config.toml
norm = "layernorm"
mlp_ratio = 3
fused_qkv = true
parallel_block = false
inner_norm = false
depths = [2, 5, 5]
widths = [64, 128, 256]
loss = "cross_entropy"
adamw_lr_other_params = 0.0023
ema_decay = 0.99
weight_decay = 0.06
Rows from block 7 of a small image classifier, named by matrix and row number. Rows with one number belong to one neuron. Each number is 500 + 50 x the weight over its row's rms, rounded and kept within 0 to 999. All counts start at 0. Numbers have three digits each.
Before each neuron's rows are labels from the 100 images, of 14848, where the neuron reaches its highest value: "top examples" is what is common among them; "colour at peak" is the nearest of a few named colours to the mean colour under the peak. Only what is clearly more common there than usual is listed. The data: drawn small creatures on textured ground.
# fc1: MLP up (model.blocks.7.mlp.fc1.weight, 768x256), inputs 128-255
# fc2: MLP down (model.blocks.7.mlp.fc2.weight, 256x768, transposed), outputs 128-255

top examples: scaly; large; black
colour at peak: brown
fc1.285:533433501564548480449500434524441446466533418577484442597500535416472541496417483539487447503457468460568553484515452468430490480493466477452592498440597504459466579454398511536487481464494514474584510431486458497531481453468404490462444492517443564426587475502498518478448456500492418433442433539586473430566578501524537534510447491530512419504534475569532446600545488508491374503557
fc2.285:504491487378439426535540500520428532479599550449446489492495467470476510519538426498539569474536542472409548493472573405523550426572481398435496512499522492584541453363441535502507467478553435593449527481522557410501498593580529534539593535522550457559414480494484542583471486411506475459434532497453465530530476523529472471593537544425533504526525433402553461585568506546521467489532

top examples: plain; snail; large
colour at peak: grey
fc1.413:492441528460514450547486501427527589535517537460453450529472527454447495504524563486502549479498564377501603534549486501525440526510517504476537495484526479555455566571436500454478509409546472572502401462526528415564532553527530532494510480503514446484587537483432573458475457459391586511417631519505498483556445434431459394547469486519523540503502419470441481491513438529496510563491
fc2.413:471576415509561643472502526494512470503472470496539488446568410488520424467466477519489470437511446501477424501537534486529461499443497549474483554458561488468515446426556427507499541465529498511440544609549568526457503557526437486498481518556441519444454604580511485534571479503480608519522435500510490525571457475533611449385480492589565475443613583462576553473399525623520497453546

top examples: spotted; jellyfish
colour at peak: brown
fc1.73:457582548491464579479485633468537527464551521488515464483451534490521502477490529565476501467487475447464491383422509536503464464546547453598423572407511565595479489420481617479516420461508411572510427525435444488531481633571438443458532608504496461479534511525493439465581422499516606517525502564464559532598481505482396540555458514483510412535492450471458512584548521516397518527495
fc2.73:537561450509559479456542611427461426495511540464490537520482473540478631506445539469524510460436506610534502557449457504561514573501517536521519472448566561442443504553473528477449505507483589470499583540599571439516534521461445462523503374498481557561524579527557586580491498443484468483476523530459530517497570539568476455452530435590537601406493487521513509490527591499480576440510

top examples: spotted; turtle
colour at peak: pink
fc1.226:462499553367471498529517516440540427480426462433458550453468583524464494482495610491615525479400486546514466499452537507493507516491490557561494438556469556551476471527428494466594490419502498527480473407630458550580502491583470578478375565494450503502466518515476459491524499574500512509443365463481575510505482446475484372524520534467469501486454483413484544402615457591462508428558
fc2.226:538574477590491598461474516509434426402514501523512466549545521529451538514513492494539505530492533496557469581546521514507471514557518465501490470474463431411571525459490461545416435538296555594511454424468486502450426419535564516525565429416531456538427466480485536467556549490468497455452522525417515512504586454416492547533440516430529459374617531650485535597488532599490521487552

top examples: striped; fish
colour at peak: grey
fc1.726:637635486538474528591457364516523481533502581523529539467521455526457513587529551506447487433509513414488428518507559511518523480444563422550569531552514540537563566574513467492469471507436619499484472541563545437497459532551496467553508534470530477512452475462510506445487523434467433492508471513558511463492568487389459448519424508509528562465487510521427549485461472570502478550479
fc2.726:442422574504518532423518541500504518576489448491493566494587563486601470459505555432549510473542449354585564486491563470490539537553494483526468477466472489553500385479526445542458478521462499414534477506479506556515582621538441475549449563468460532544448441449532521557542471554473516536533538450515459540598510468549608526506407511546379517483647578411548451511501531544555488485500

top examples: spotted
colour at peak: grey
fc1.253:463504515498515597573431489553474491550530586473480507462402470501583448478540554478609511369480509532574468524467461447546470475510471478433457532631570483540533549481495438449560458457464477569448536407446488507437563407589539506573478478480558508437531512581475457485518505443457463498464537507533494535511543521485536475518471438509417428530540484481521520601529417465497474478431
fc2.253:504485597412524517533584438511417495392501472638570475484492522506471559582458549540503537488402449495488562494396520504510481569415439468435484456407657494520483494549457502442552404458472526374424458471547498458512486579466546437438620452451492395451466539452522397538492389496471508536555541431504543512549511530525546478457571586535524501475507495569493503565507522577525491452518

top examples: striped
colour at peak: grey
fc1.57:459518433572561369440455591510543499529590569489487508512471544519433504503571394539461460489530512467460513448489539420588522544529567579497511577473476480434463480486464480496565526538495462514510434535549615488518463523501531448459509514438439418554489496533484536494498484478523523415524496563442522519573439591478546498475514562464529487452622444534494485548428459479421553494462
fc2.57:517495483504492496477552513508494442481511483521562591564533405511445463549498424486406525549476428516569477502450485535510486477523516510494476453528531489553551456506499531516413482392492504568554485531610489501471534520568494562521528438538446584428511377567467440531494496484493531526582438444453534487480348455512510517484503493533504510564422590537589562410581433483544472545574

top examples: dotted; turtle
colour at peak: grey
fc1.129:574447405525438403581479525528527423426494461481561564571481534571519506628480521562454441468454525548584480515523553536551462445571437424475491519445503459525453573467591531407473549491473491486466508573548415416462414513485544568428502457477530511415542579582546480509456497453396446472465533537367493500429508451609484478525502575518536461562526473488493505443520572500476581449464
fc2.129:413419573485488512570531497504577556605537482412549447493469517510509526434525463483530495473490486556468515514538420494444422479453404440562466627552522544393514580504461561433485491485569462467527569592429559450554547507587613616548545557584447539542427529568501544451458514559399439445523400519478507517589470445435434564518480556500523568589440401496542546382470430506515484514547

top examples: dotted
colour at peak: grey
fc1.451:507462456473518571490442708520579464515485530414531388564514474468491575403551461516472530429464482597451428428568433521482554500489533476489454412560480523452572564520516504459586497514523436592566578524473606455483537461433552636451489521534452553432513512498537482481506539544521512498520561430530505491561445486523467430558604491527516483460617486475496501495489445507499492390497
fc2.451:477512513537434523536541462484476472476507545531480472555563447573469488559588449430600473478551534522481521527418515514425545494493483513519578492523524474464491469557484597465524524516548457368444469477522393500484567524473551383516573481410522473648502531543497410493483515589553457465499537470485534469496452465463566441489530521538506533447460479437462475509505604480411522509520

top examples: striped; dragonfly; grey
colour at peak: brown
fc1.206:512457494548500470480498464555486521478474415532572486598505561470537459477436488504538484528451519501441493471516575501557498411429500428498480464476453471504482610483538477502440452506534534432453448538470410503484501523474497469565502573562424400479529414558404587510612494429495502475497469472477500472514496547602551503554542570455513451496500519463533490516481427472533459498569
fc2.206:430491511475498430517539456550522556526492435463459579538510450470496525483460471451467508511494447581524474467543442505514490468527487493481541469524621551562492507489517450470484466390554504524424501505445617480572577536550426492411477430489527454490503403392493448489460512606445529570488492523461596481591410480435478509504592416512564506474546474488546556468522428514548573514493

top examples: scaly; black
colour at peak: grey
fc1.316:489540510447572481549576521479508584531452517452465475411505588492503515487435488557427515434519502443513533516503540537476541498631523489483545448597440441472531532543403584455443523471469493552530519510503548542524496523505451549446523588453509410501513406487518494544471474454512606503501482493455433457498431453543382453533536538431466430481421548444401454499531508541451545496517
fc2.316:589410511497400420421500515512478506554553571519463534523495541482560453442449549397528499515562538471422478537438413413459480437483497500502423501506499379510565510469527513447483478446434491477581495429524516378459519518524464489472494513501520513449443462544419464483474483462458520528519508460460559478536481541525501575502453492491441597497540506505540508493414512464428404499442

top examples: marbled
colour at peak: grey
fc1.233:498416431526484538552512486574444612472470591489517486453489494517593471512433493478571379416519499546474592493477453541568542540458476527438518484494460467544411482528593375527589436491508501487454584695494493479492597508479454504551463534475488464461428426502558532514442492571466543510566441441549507478493483506569601509460462389486490454554418537460548602544544424573461550492461
fc2.233:522524607436526543502553497486611470528548518433475435377451502511528413464514585503443546502425455473548585363465445465405577477482550560547591475452403423428477479496493425516491470474533568464603496343525396546511404492450532552458418417469513522454527507512609458513512456527495416505493614433453525429491557437542478587536510517531469553493486535521450451516550511441571423501520

top examples: dotted; butterfly
colour at peak: grey
fc1.157:513498474522445510489539555537495494487618521616584531555623481487581485456530469490432497498490421500495488387478475545486547535432564575459467511544388448634532567459501494510426557510513422555476439474584548647509576505472482510421500504502527475371543518534527517475420463487484484469528420349536472601542534514522543493524525476400527489570472514548552513480464419461448531450545
fc2.157:622474482494548439473464437489513493506551500584521474522512521495550485536481476467546458621564588413532433407511490494466560506460524560471513517509566538470490405467583496519534475381521642494537487440476518496504474524465394577515476491432574462554511562471424333460510490494498510473549415509480495569432409548424563560493481545568473524568542469420495506518492548487495436507483

top examples: spotted; grey
colour at peak: brown
fc1.709:494497594497517502552513491439470497519483430505446518503479495533566574436497569586500529458551484489587485611463525576492527508550623588415424543586465513466465538518507545518430443417530468391419481474486374425525418500458497472410479552538443519475521435438515491590513451503556447502587499384494478507563506499551577500481527448465383470488481507487519563406441413463497494457527
fc2.709:463493553532547532480400464537474443623537548508496487554568516425560519513446461430465549566550469503486475401500544473480414578438520465454490507489470384492532417462414493475521520474449616542575422529542427577520569479489534415506488432488520419499507492479512400500478591520472614604499472555410515487525546537527501489530522512457497518483544421581532407499426570515597555524505

top examples: dotted; butterfly
colour at peak: grey
fc1.283:556500584504505512457502551577622564547545590496507524528506449516518507486489495421546526522494522597520492523472460515502569460487579495517524437506460589488504548503454497477574567472469364516559564448559463504482364500435507454473547570578492499488435524511626408499495542507557578554429490577506508402421523496458484525518462572523522585476522481526457443449525467462460424506530
fc2.283:579492478542560577558402534561498425493509390548533526508489487456581464379507496433515561447461534459477503575477414530552586413483430546509628474488447561417497427510545494443542468494517479486496381497544534411590438454484604464546491507485499426581436566572537508564502447589511438417470482509556474465454600476583561593510547496509501586543547490496549431452484448548537471499479

top examples: dotted
colour at peak: grey
fc1.245:564488452523369510605535522457484449452465535527590523472522581463575585454493468437428512462541520489558486427470507494428534524473500609528445502546425447507483542429489547490513523462522547627568467516559463494522599477521490470461503518519524464438499599425531458433498553466504534469482438440487527537506395468592475505538491492493477539424456428546486549529482441448547534447572
fc2.245:463549503412573451486483509514461453536531535507558531494620532495438499486483594525523477638442503510479545563561481600567521471543481514481464505476470482476411608482481513540457505499515473502510502550483505471504489416360524555420501436548498487519545416578483572445540485467510482507432574469534475484498544525522401462536364520586512525456563564465448440523554517504487502478515

top examples: spotted; butterfly
colour at peak: grey
fc1.149:633535384523547585472459503402562526503426618561457457501482554483489481549585489485471479504447492506460540422449544566443535495501536479569477518390469544519537532401563512566448448402597492590508514485547514514552493508527472514527480498530418430463471502501472432563497508515463520484475567626433565442549550462444538544554449501526462460538534556527510525574553473518436511445545
fc2.149:438562565499460504535564556515426473522455570500501530558462458447442464449441497486535410501422540601474415444451496451489470572506489509445486501509517478394415456481476491468534510505475452453452492518434545487552539478481529515466481635487498610542469498541565596522528500465567534561363491557563399498402525546542505525528454492527504562549465448470523534402457612499521467485487

top examples: dotted
colour at peak: grey
fc1.31:474477547511386499436493488640500428474439585527527494510534494500456558500544427486611579554560565555393569534501503473466609473520475511559502492490419481482555481457463550411458506541471596458545496579487414503511503543503546543460563535583447491498421624572544489394516449492494530473453490511559464484503505445516504504476437512504507564531522504444517496541586517528492574384589
fc2.31:521465553522436426452635517528581577487443471472467407544483454478548485455498484449567518586496518462500528489544457525510489505532545485521450435468507524540557501422546460482522535504472514516522437596497538436533468413454487497645491530471463500482437502428400605488404453418469515568475526591556476495402595470502521565520504576586524487468511448508455462442546386551494432533523

top examples: striped
colour at peak: grey
fc1.568:508474496560475524437562584460481442518459459583418524475369471462563490491439524518502602516506482543478418421464385418477477445419475592530510440542477506495474536510502490366547581467494448565556506473452455539464458573474500401528524511551610592439516615555475529537395466494516576521576470588413564507518540543406516502630411574480433487476549497574451373454507519514489508557485
fc2.568:545447483445512502504521468524589493598465517485575480420627492486481519474497441474430541520521486389493448518477570501486434495508482425556467480551507443354433504511465443506541459565535497522552491545512440545440473605529532509522488555544496440443396469505534545523586523429608443441501520467380489481456509574509482557557460592571452553438439539452449489471556398574554533511516

top examples: grey
colour at peak: brown
fc1.644:440496524569412465540461464393433430460438442495470466440539546378448558405523461525526543428506484520505514541518530480453439494489597486520518490475412395563502571508556415391439490517426494471557436542558606597597571549472446487514486562438526490488561520498542519635419461483514482456460512510511491558515452451458465492494441535409387485503514462439507458497526455504581566455474
fc2.644:503504482525512438471434530506534552495516555458561456480520534565437520449350446493512457539439544481526614558501492464538475479555518548418467360621512501585547517416499497513454581470562503372507505542483513534482516465427521542474447485510567447493557515463512536489423509594477549538478480471519479447530489591559488507560456515474509576514442487436463454506424543423540466564512

top examples: spotted; striped
colour at peak: grey
fc1.35:517523463455532500567450538480616576499539486615472431433521389465540500465461430510524527501509480505600405465566432467463500453440490490535482513528469521476672567419471547551527487511466530574547461519483412474593584477466540415486452568530545466474538469461579473507591465522494507483488503534453517435547549432481554474473532587476560507543533478463514513572510537501502496506449
fc2.35:488469434551448548570474481484529590480515476535449621562521486443443508457556584504507509493513438545629512556515506494440504542508461440544523523398500493511435541492500501576465550483546489466465450484459442454451407509506495498464483397545556439468481493539541511471452387588469486436484519462565529530510466531511436461578431511509517513421474473503483493463465537511549518448474

top examples: marbled
colour at peak: brown
fc1.396:493414583487441434586491466469492510515452522513585455473465505416485389490544513555408400561474466488500490522484558460489496561453512526353458381418497498471486574531537473477503556518431468550516539463506467489490546448444444485555593498455405455497497545488458490535592463522525457533491641487456534542520475440426466601550489568446578533529487628445510539438489536597566510508537
fc2.396:560396544384538578567485531587562537489441467476459483477543425485509446426486518506516544524486538461498417462479501531520516474544536542542558574531449503474537436471496513495572570568568501548564532399439516591623535569455510509476452502545560552530497437480442535501547542522437490403614479550504483453424548505542490454500512492429544520446490522479543451484479516541523562451491

top examples: large; striped; turtle
colour at peak: grey
fc1.744:481527407509514453485521431448544408519567547427515487575436567431508484465484485491423527496497502460391515489472518532557494450607490570476528347493526590517524403494548482436514480547502539555438525504463442477500479481480544551421464544525529514543520573541579475450339510437514489602559445445481481520512462501517539485507472534512458404531623537495503455473502472410509547588472
fc2.744:487459471414415563493537531562534431606522491521541534548469388438470635555586491567517552490507484597512512427527418497422572513416375403536461562515423481496491612447538565481510619576511497483495506599496477480460455597545556478472527411539500513521483406449433479513478508468542429518487409479523426417474549491489475527534499496510421541472489497476500523405516572534531498500434

top examples: spotted; large; turtle
colour at peak: grey
fc1.291:546536470519502537529469450533522582523487471556457433546511505437535534537483567421532494493581531554508511516440540489452438489479543473491446538483555508425518468447542524580535509470392498497522593461581542429479437501552473506354464556477528462448458505418547470393539401392533529493478560462530433434517563485465436484386520554493488529538547516493456510526445598459470621413534
fc2.291:451496468543490431483432467512468450524458439523516526609510528427489551471493506536528486454447533535558451480458483499554530524595479497452494436491384507496445613608463479496450497461532570475535458600484541475527532488575464544530489486504535383504457471584498500537473433532493412519444531528469521460367557499466474433545488500515503552479477569435518493547525449495512490490444

top examples: marbled; scaly
colour at peak: brown
fc1.630:512473532466504553523505529483403490494491469491552492501463531556532570512536488571511436377453505532441447473548486451477518406457501584501491534427536527472436497590502451608503468406514489510561533509445497542480548459540437577457487422476460436528477525474472448474492483472451480431489508528487444491481434498452481551461555444632477570568556504609489492500524502606508384598536
fc2.630:501486579477423594527492438460500570540473544429619518479503544467522532486479428528524545393528509507538566549418519510460530464593465478467556546499518533487438623555502449533551505486480504478368619481453542461552507523438545494509487503537393489618572485455578488573613504541463471470540455460498532504502516462582427438413464560562496554513495555472537543520430529545472505514539

top examples: plain; white
colour at peak: brown
fc1.224:459503470539495495482568530504548573522478491406605491535504478468572573610509542496443491514500527490553554524531514570453619497539575458478362476468566552432503474466542519478451477533441422469413458462501450405414457481472498501515513484574519538408516470455479602525544474445501465436554614533588509444404527529473592528517473441414536459465541485551529535562543469492490507516519
fc2.224:573529455548477488498473558551514467522535459478546461442510534484602440515532537462489514515476484452510554536506579556477576515530480533592550539441456432488434453592550543578505590441475531530474583506478400617624528398513551385433434492532522497416466446482577398485548478491483515502486457462551557415352505566476552545477461488425486511519493518451481511512490558506462527510615

top examples: plain; black; snake
colour at peak: pink
fc1.170:460462525520524537470570468524475433460494458577500488537440455523438561582502556463449498541435410421503550465520483503496467429518452482404590520448475540476482442490474447451491489527520485582493461526451475424522534461524501515512526509492384432527475479429580441412551543462605463538513492543522496407480421535442506504476507479525460430532548510541483558473398456443477578447469
fc2.170:541498551455458444370532547472569500541533574435576503568543536429483470516520458535519519503497532519451533534520523493531456515465496525528545520576472588522470466522491528448444567567452508465499602473518525534437485593518533498473535486535586472508498546476488512544535468555531489453480583550566448474409461490547529492481433479439487474509489508497444572586590448572560484528552

top examples: plain; black
colour at peak: grey
fc1.143:465502426488496510525518484447561533484496517526513557512568515491533484533444450569424493446529547569553553462533530564518555477425519499487531517491493484549495516521546542454430473537402447501400477486590418587438472402491585581585384482584453482474535472444515518518517481466391544422419495504491531469353606546483542527539568441456523465373571553542511555595503530475438496450564
fc2.143:477570466469525460440473538450563501584538479475506554495523447470513466453527522449564559507473392502390492578528537495474629522519468566520495493467539473488520535491575598530487451499534495575504513601530510604526515397534382572453512535561418501542475460533454488507544533613469494536563495487476590409526528475431534549460579604484555437559462433396554391535579380566554468488537

top examples: plain
colour at peak: brown
fc1.276:501585452571538524540425574522475546516476515553625488499495462459473521496465554515475480418498461444505551537480473536481547422471528467479329552503506421419428539495595509421477488547443504582507535529441485447512519534543521472478514489438487464430395441537482522525589512573618539549465530543480574526465516525506554442461520584415473426390559511582486499540544480507461389493434
fc2.276:470551502535542488510454459505458408419562595482426507409483477427554480483488503501591469524516492493518511510476470526498485460564472563432542435326521519501536501486517520506470547573438411513575446463469423443553475476438532381550475549430618501417507501482526504455506495465529470493561557421515534405443435485504524548485523511497607465619514457481514485491511500497491593534506

top examples: spotted
colour at peak: grey
fc1.58:419479556570428584512576470507437443549487514403499469509532570478507463537574578528479599482560519490460475490494562547603522671509547500481527458462455568522541539574514443446479441453552384476506382551541512628433490548545452469395556485535542509443546525520516410520564420488459458439396539507514500488488471527489525396513469526480426457524404491440500528425508560501481587452449
fc2.58:421506477455487512448475528544518482511517489547525471482486490533557489488432513534564490510491542507460486553612376348509530496455531593563404467521454475502550492448514615514481483520561522541513484490599569519410431577528519439507533498453496486467464516433477469441496537539552552444498470456529495488560538558460484565473538456509461428505559528546484529567453563518541446474316

top examples: scaly; black
colour at peak: brown
fc1.92:484521584539519609488545496625535516528541473526522528556490574546503570487545512478389436492490548427543529531532458433579522465511631424569465461548540476513530414496512542488444490502493429570441505553476511553450478602578569463476519516527536561479455432464514506448496609500406465435513555508435527479421503542582572517451480555611511413394579449543498529557500485557531429507591
fc2.92:537457480441516509553499507542457502504522386463573418537475493442529495526399519600449518547524603431459544523502569409461541497429566518535544410548476534498549493453550477486509565542519484447513509496527428452591484419515523596527496506561463500492519388494506502525470507638534546507465433438560549483558603521526524438471533587457544482607556456530425513575501535556555525484515

top examples: marbled; large
colour at peak: brown
fc1.82:537492501478490512459497531513424499434460507521413417575466594453476553513527409479526504457403505407542500556450511497426399506458526477530500500466552436421474542501485514589498470521581526504458530473520505478464545521488472466469494491462493512520563480422559415502549547483368633489535508502450519435472574496458548532411467501494538448515549575467565489487456527435536433500596
fc2.82:489495520565467508531472463476561512460476498541585401577520478559549521587483595508535396506504465536378447466439561612527586495487476468458455565456547527611516493498522455476487486430505521426521466559528441497551542453508508584547574512594535445489578467521453479524491494573538468470409472507506560488600420508560526554572576423517521473486469381582439463396568475485465509477500